python train.py --objective="epsilon" --norm="layernorm" --activation="gelu" --parallel_block=false --drop_path=0.1 --positions="rope" --init="kaiming_normal" --optimizer="adamw" --lr=0.0014 --lr_schedule="cosine"
Rows from block 5 of a small spectrogram diffusion model, named by matrix and row number. Rows with one number belong to one neuron. Each number is 128 + 24 x the weight over its row's rms, rounded and kept within 0 to 255. All counts start at 0. Numbers have three digits each.
After each neuron's rows are labels from the 100 clips, of 14976 (inputs lightly noised), where the neuron reaches its highest value: "peak on" is the class under the peak; "peak in band" is the frequency band that holds the peak. Only what is clearly more common there than usual is listed. The data: short made-up English sentences, spoken by a formant synthesiser in many voices. In brackets: how many of the 100.
# fc1: MLP up (model.blocks.5.mlp.fc1.weight, 768x256), inputs 0-127
# fc2: MLP down (model.blocks.5.mlp.fc2.weight, 256x768, transposed), outputs 0-127

fc1.61:082128168134135174148127110091158110099157139164176114164074117114100150156148107084146169111102150112092106121117107101086185131136118112179137147099165153147119083150111143142129120137144122137150146097127121125089144096131140114144093132114139152153126107122133127150090115090135126137155100130168114144143120154135142106136127125117109089125110136124118079162101141149157127110111
fc2.61:101136141138143132100123152110129153125124115122167089133118110087103148151149110115139143101135155141141144138042099118078112131087119099117133116083150166162130130149181104140156090110172122114101143154087134110159151144147137125161108148138151145116134131131099158166127138130124128140088104121138114158128158097105129109152121137086117117106108099076132115117112102135130115089107
peak on: /d/ (41)
peak in band: 4000 to 8000 Hz (77)

fc1.739:108183083103125128113112127145152180111113147140118096148125139106107130113143124112124150088129103117146132124102121088130153118087147130166125158122126103105144080104155164138082132121160137110172129120101173104148159118150118120094156128122153135102097175133141117084149102160149143176140124149150129182121177131157146141155118134127144159096111108136168130161126181140114158174143
fc2.739:140133136144091127162141161119136152118145158151124150137106090107163117132134091171114140129069081158123127137113132074139125084126105110128131145141150123116085107155118136111124184141146149144143116131161171107144100101141108149136150137136144109115130204110118134128150163127117160153155141136148161167094188114090116138104132140134094084140162119141102169131139130157101123144184
peak on: /ɪ/ (25)
peak in band: 1000 to 2000 Hz (70)

fc1.280:125130095118088100156095131158130110075132146103128117151138074179086087148102149147152093150121156127130135128159127143128121154152154133119106135123142102111142150135118084103089133102124121137113123114112156117113131151117169078135152114170161136103111145144137088147154122137179135106144074116128144101134115110137089105100100132126146150158139138119146141098116145146144138149100
fc2.280:150154123147127161116142108112110160140131157164124128119162149168097109131138089131192114112161137138177168159124104144129114129099119187097123137115130141123111113129160132130087142133145165166172113115144142135133115153101143102127156100141094135144146112179122133129128098155113072118127122189128125093104133172117122162135103108098144110101120135084128114156182113136140139119160
peak on: /k/ (45); /p/ (26)
peak in band: 2000 to 4000 Hz (51)

fc1.743:122132099128108105156104123105171138101137157084133116130134112141144153131132142097135143110104120137112079145161121117157183128129151145126124140177146178148107113094142121114127163081128119161166206145142157125098094137156131146108140115115127103102121143142153107099123162144133145149141095069135111155125184118111104088135148124168145101113113084112134178097125113156118140098153
fc2.743:166119092100120138079154085119113170095114134098106102112090157152147165141096125116116126134137122160126151098147108126102111136097143076101157137092111144100103117116147121101118110144115133150134145139117134139141122135060128126121163078151125125187133114121164090099124110115115121124072182175119151108133135130172082158103120105128132074122141164086116132105130095135103177115172
peak on: /ɪ/ (27); /i/ (27)
peak in band: 2000 to 4000 Hz (64); 1000 to 2000 Hz (34)

fc1.49:081149135090096155139101152133172130095106162134185176104135102153125112121096116144172134145116151117143117112117110111154141120143161137134119129120129095133152130138118116162141124095134138112145138158137161092163125156109141118164147143136156151091085122126115119099152138140145159097129039067133130086121135123160143130130110144117116123108119102092138141116149134107122108153100
fc2.49:159142124123134123147096147196111145127106113096124138123153140154135138114116116104144133146093150125105172160180128133204129108093116119108078166135151136119081133096132122133105099149152143114157133121170086105124057126139146105088108127192122099128138139079140142119157098127103081088131145138121126166132146167125108118113124141151151113133150140149155119158139110132126101140163
peak on: /k/ (37); /tʃ/ (32)
peak in band: 500 to 1000 Hz (56); 1000 to 2000 Hz (31)

fc1.350:132134106146134143121187135082128126095082168148157154116153125135130085124157097105162136102140079088131110154086094132155141107099154156113115161125142113108111135143146116135112189150147114144141168112167150107142133164143107183111102112104167134108121148129108168101135138159162168160136066101136085113136147136141142125103107157135126135143120100116152146139168146149140125159148
fc2.350:116144157125099142109143142135098153145130103120098096105115103144101138087123155133118141122128152149096098165175126114128161152141103136137100157118119114120114138113151165099198088153125142099115170118108127156159138115086170101132175097147135089152129152078121112078137097154104175149107162142121128148152102079175097129101165128133167125134182141101086167135133129126138155107112
peak on: /k/ (39)
peak in band: 500 to 1000 Hz (99)

fc1.425:110126101148134187120165127099162117112118151094133102138121126152091117157099139108165142107116104115120164125151106092093135155102165094120100125151116145149087128087115115120157114135148134140086114105126145149193147094124125111162166136110125151163089114152169159133143195162139177088123113120123137151169124164091126140062109133084138073123130112094134111116122129097110125115110
fc2.425:113152121190170152105145113111124094131131083125166111156148121126118153156161169127074113116151138113107101135157139112069170137121127150141131109152113109138148121131139146141098126133182097115073140138129134131173146107135099104163130077143140122154111111126088132138108122167164164075121134114083119136131153129077132137145126116132099117118138103104127118139126156122132093129101
peak on: /t/ (26)
peak in band: 250 to 500 Hz (64)

fc1.272:148122122165138132118150107111120143124142157124142099142125145138098142127101096153143150108099133121140174113100142124112115123140088114116112093173160123114132144139063129138139144189159090095119152089129068159180136121126109142098150169156146194119141127161151119150152140126123168115139107089120125099125118129137119102140131123133120094097146138116116162149145144098148115143109
fc2.272:146117135098085128117115128148146115124146130137115124127113102101121135134122117096116096087103099045151138160108125139139132141084148095134137112102141090159105127150111135122121080137123154098096121159103159135174177129133106111152113133093137096147121141157112142141123140144100154090158125106084157114114136104091095134122105098114114088167110135162116128127135176155122098116114
peak on: /ð/ (28)
peak in band: 4000 to 8000 Hz (100)

fc1.460:149105132122130137144105130110109088116123170141179139127138111153127098139149119148138130127112160117129113120074111154140124117129119125160123104120159123140101156162122113129135111137123158136109126116129137108124141135141155094183143086125190115125109167133139112110169099176164128099116087088082129132116125141126096107125100113078154102173120117131128117145140130135142109133115
fc2.460:127102122130111097121175134106108110107115141108103105130105130098196138146097182121058142143156131161141173105157093109102145131126164104138124164133154141119120154124099156113129095143129103124069172102145120122129122143106120162076095136157105122152130107102110152163131157130083134125152136091117138127114119070103146136108100111146096142105131106154129167114092102158113119133094
peak on: /t/ (25)
peak in band: 4000 to 8000 Hz (90)

fc1.439:153164093119080127138114110141092147099173120111156121114093099122125144099130171137135121127125119143133128134130093136120140122126127133173159129128125091132093116127193140115100154132132148099120131136109134110142137158182133151157123149132136087152109108155190121179118109121123124186121135133131133156147126155157176139116136126155132119078135107114097139166093075131144114095155
fc2.439:135112126100138134151101133108135094133104150122144172107154146141165122128115141121149158174136122113132128143112167122117140155131153138056107131168115176090125090145139101136180120132111151137157105153154127106135105109137110147091121107105130135132101146145101131134142139162143117090095097148128125124115113138099112134106111127100142124163113118156161130084124142154101163113144
peak on: /s/ (57); /z/ (31)
peak in band: 4000 to 8000 Hz (88)

fc1.462:110117120128124127197124151128110047070148112112166133126143100119093130170145110096146129142105172119099091109092115152071157162142121133161139106089141147139102103129155087150147138114103102147132138101118152121138132136157153068170129107123155124138101124150130111144161086103159160112107054106123117118142136135120123102134133129142132109139124135093124127148129143154151122162108
fc2.462:109112117166139140140130139150146122119117129174174145109117083118121136124143085132139116135109134122120121138121115128102098109093111133124136119126137153167126087191129142134138141089149150087151111100133115108117131140137110153123085133176113113126122131129146125123144087116129109136119124117107138113143182152117128121147118137147128100139090135123160101163155112116139112132105
peak on: /d/ (35); /t/ (25)
peak in band: 4000 to 8000 Hz (62)

fc1.485:120123126112142124095122098112125186129086151161121137103112077104088167140150125120130111086142098125121099105103115134077087163081134155160152170142150139128136137142097131121116125127157143096161144144155114131163126136167095135130162140113115077128121156136170103123143170142096153135134142128114115109136163123132143108137122130129112090131117090103148143128161113116150144115161
fc2.485:132114124123159157137142119141129121121143145107148092142121115105100175167139156181150107145129130143145132148117130131175144135145131112175132112131092155124118116167114170123150150154138115114184131103099114082109081155077161134129114108150161150107134109117120084128083111130114130123139086156131112135122151143114104132143114154128131110117135146111122126146120105128160142159154
peak on: /ɪ/ (26)
peak in band: 1000 to 2000 Hz (52)

fc1.360:126149127121126122154162083145131121138129154118164149131136103122131148127077144133136099103110171171161114150131119130094120134167134100151149150114102125138135168124131127096095151106093142110161148146151128162128108171147163162120086124063104125151104161169113086108121152140151127126099142069161092074140102099148145134106113143152110150148153146147143106128148153135116144115142
fc2.360:097104134103135084109134157113133156092110118135129112106112070112108121144105114158138118117102084115151122104127132125126125168105110127133121148144102139149094141136130108113140110137144117101144109166151101162176154151098108153134164118132141125136132121120105093129149139130095177093115088124122149125116154119065104086125098114126134043182120134105111165089146127126131142107144
peak on: /t/ (27)
peak in band: 2000 to 4000 Hz (92)

fc1.636:138141127132100123126125103198155143121096124110111113165153152150126107140089193125143188115118135152144139117127131158114122121149138108130109175155170089101169158129105110137116096126133103103127124137119148114143172101113130114081120169172125108092131133120179116139125165153142141117148121158117131081130117155133085146082106127130146132165129108137136191112062124171097145109096
fc2.636:172118094103110150154145149111141140144137121097078083129099141198133078111133136127126140124121131116183159149108119148145166122140087139089126146143115097110086130141164119124117109177124138159145137155127158184113133144112154135115154124111097140154154126129159111125147139127136100116133144194118123085139128116117102158108118087111101131136143170123093148143138121121115121131163
peak on: /t/ (41)
peak in band: 4000 to 8000 Hz (51)

fc1.687:082182180124159120130094157120133087133063132138124119139155146184113127125122133148124133135127112129113148109145125107140100112130127152125113115120096076114149151114113105128124119139119128130166114093143132138148140126097133158168154166124194121120136104149139098143136145149169138143170090107110121134094099133075137116120094115110170126138130146123130087166159121116156119099138
fc2.687:107170147140096130148148112112119118109122127146173167158117093120094131151134122112117137155136160123131121148121108121139155111083135127091112145103114135120130123159117165146146121152091122140062159125109131157141131143145150080132115105133124164136119074243106127134084130076157140143103104138151120131116121131104118141116156127129110120143098080139121129150122136106123144132117
peak on: /s/ (28)
peak in band: 0 to 250 Hz (100)

fc1.194:151125129114159132112155107123099170147103115117130147130124083134133153088113110096122121106139142159105104110140168118149127150121155176106109146068123143159106119116132107113129128128107140187103141143147126154119127112140136154145144106117074137091117083147111146126060126147135121082068128142132155148139132143129124153138156120113092119116129087083109152153132085135157101090113
fc2.194:167089147150136099156124129157131069140098139141088166080148174129168145093098140149122111145174133103075132107179159114149142139119146132165134124130077112142128129095135096119109130112106112150169125102179146153154116129143172143170162137147147110120157128099143139141114093142088140058153105138101131100121160112118146099108100123132121152136129152134134152123115097107164130106116
peak on: /s/ (28)
peak in band: 4000 to 8000 Hz (53)

fc1.500:144136104090096118132119118148109110111118159103140092120112117150111129157135164127148090101096104153120073094110121131142124131129164145149101177164102108148127125069154132176112116086121143148147148148123147112132117104147171113135124148187179103111101135153126096115160127157149171139139133132134094136060121095119131150149121172120158142113106136114176107111097118149101166148144
fc2.500:114145128184098106108103113111100164160151165154147167122125131122116107152129098078115144105153155075145154182107142133112120108088110139151133128094166183142119132131120106130114131103118159118118152159127145137145106127123139160148128110130086108138125102135175161105164098112072073150136130083099099123139125117092132078139097128154098125084111129133131126156143128122162089076129
peak on: /k/ (36)
peak in band: 1000 to 2000 Hz (72)

fc1.655:136131120096113137145086138151154152122115130109164119123130124186067143154180094143139112132148159160070077066101124108096125182114197147152101150164118115162148123086132128139147146081140129132134119132130144158116135142152155113130136087147118135081114125153140139139133147123126125119159095061157128101128137162153157129166119134144114115118115115121136124106121094110142155169128
fc2.655:118145145174133146147111107131134155150137177120121137136085088126122103174135123126141119141084102160132109123141114136113122150132137161136135148128098140121137088159159136150131154115124158125092144117088122097095155158119115144165130145117134155090088085146111102138075143147114137085103103104125119150142159091140128072158104145087134123126087108101126128088137123130139097130095
peak on: /ɪ/ (36); /ɹ/ (28)
peak in band: 4000 to 8000 Hz (61)

fc1.302:134136154114137164098121092144136143114131133154140156128120146140133085117130083174131133120172159115122086136106168120123103150128156117148087111135089128149149160117094147116187122097105136122139137121121104136121165166115126126126126104094077138125141146150084131117102143150112170080049123147135108115136128161131123127110115120090140107153148140119101170146132106160140114126067
fc2.302:102137094124124117156154129132128079143121142097138123169141128106105156110095140110137128138134105146137160127126138141160158161128133113129137132132151132111176096098128141075123096131135127104145123148086124145204103102124128172111128113144100133149129116155144183118135116144161141117162106158170109102100084135099101105127137130089099132179104126162127130146143130101134145139104
peak on: /t/ (36)
peak in band: 4000 to 8000 Hz (93)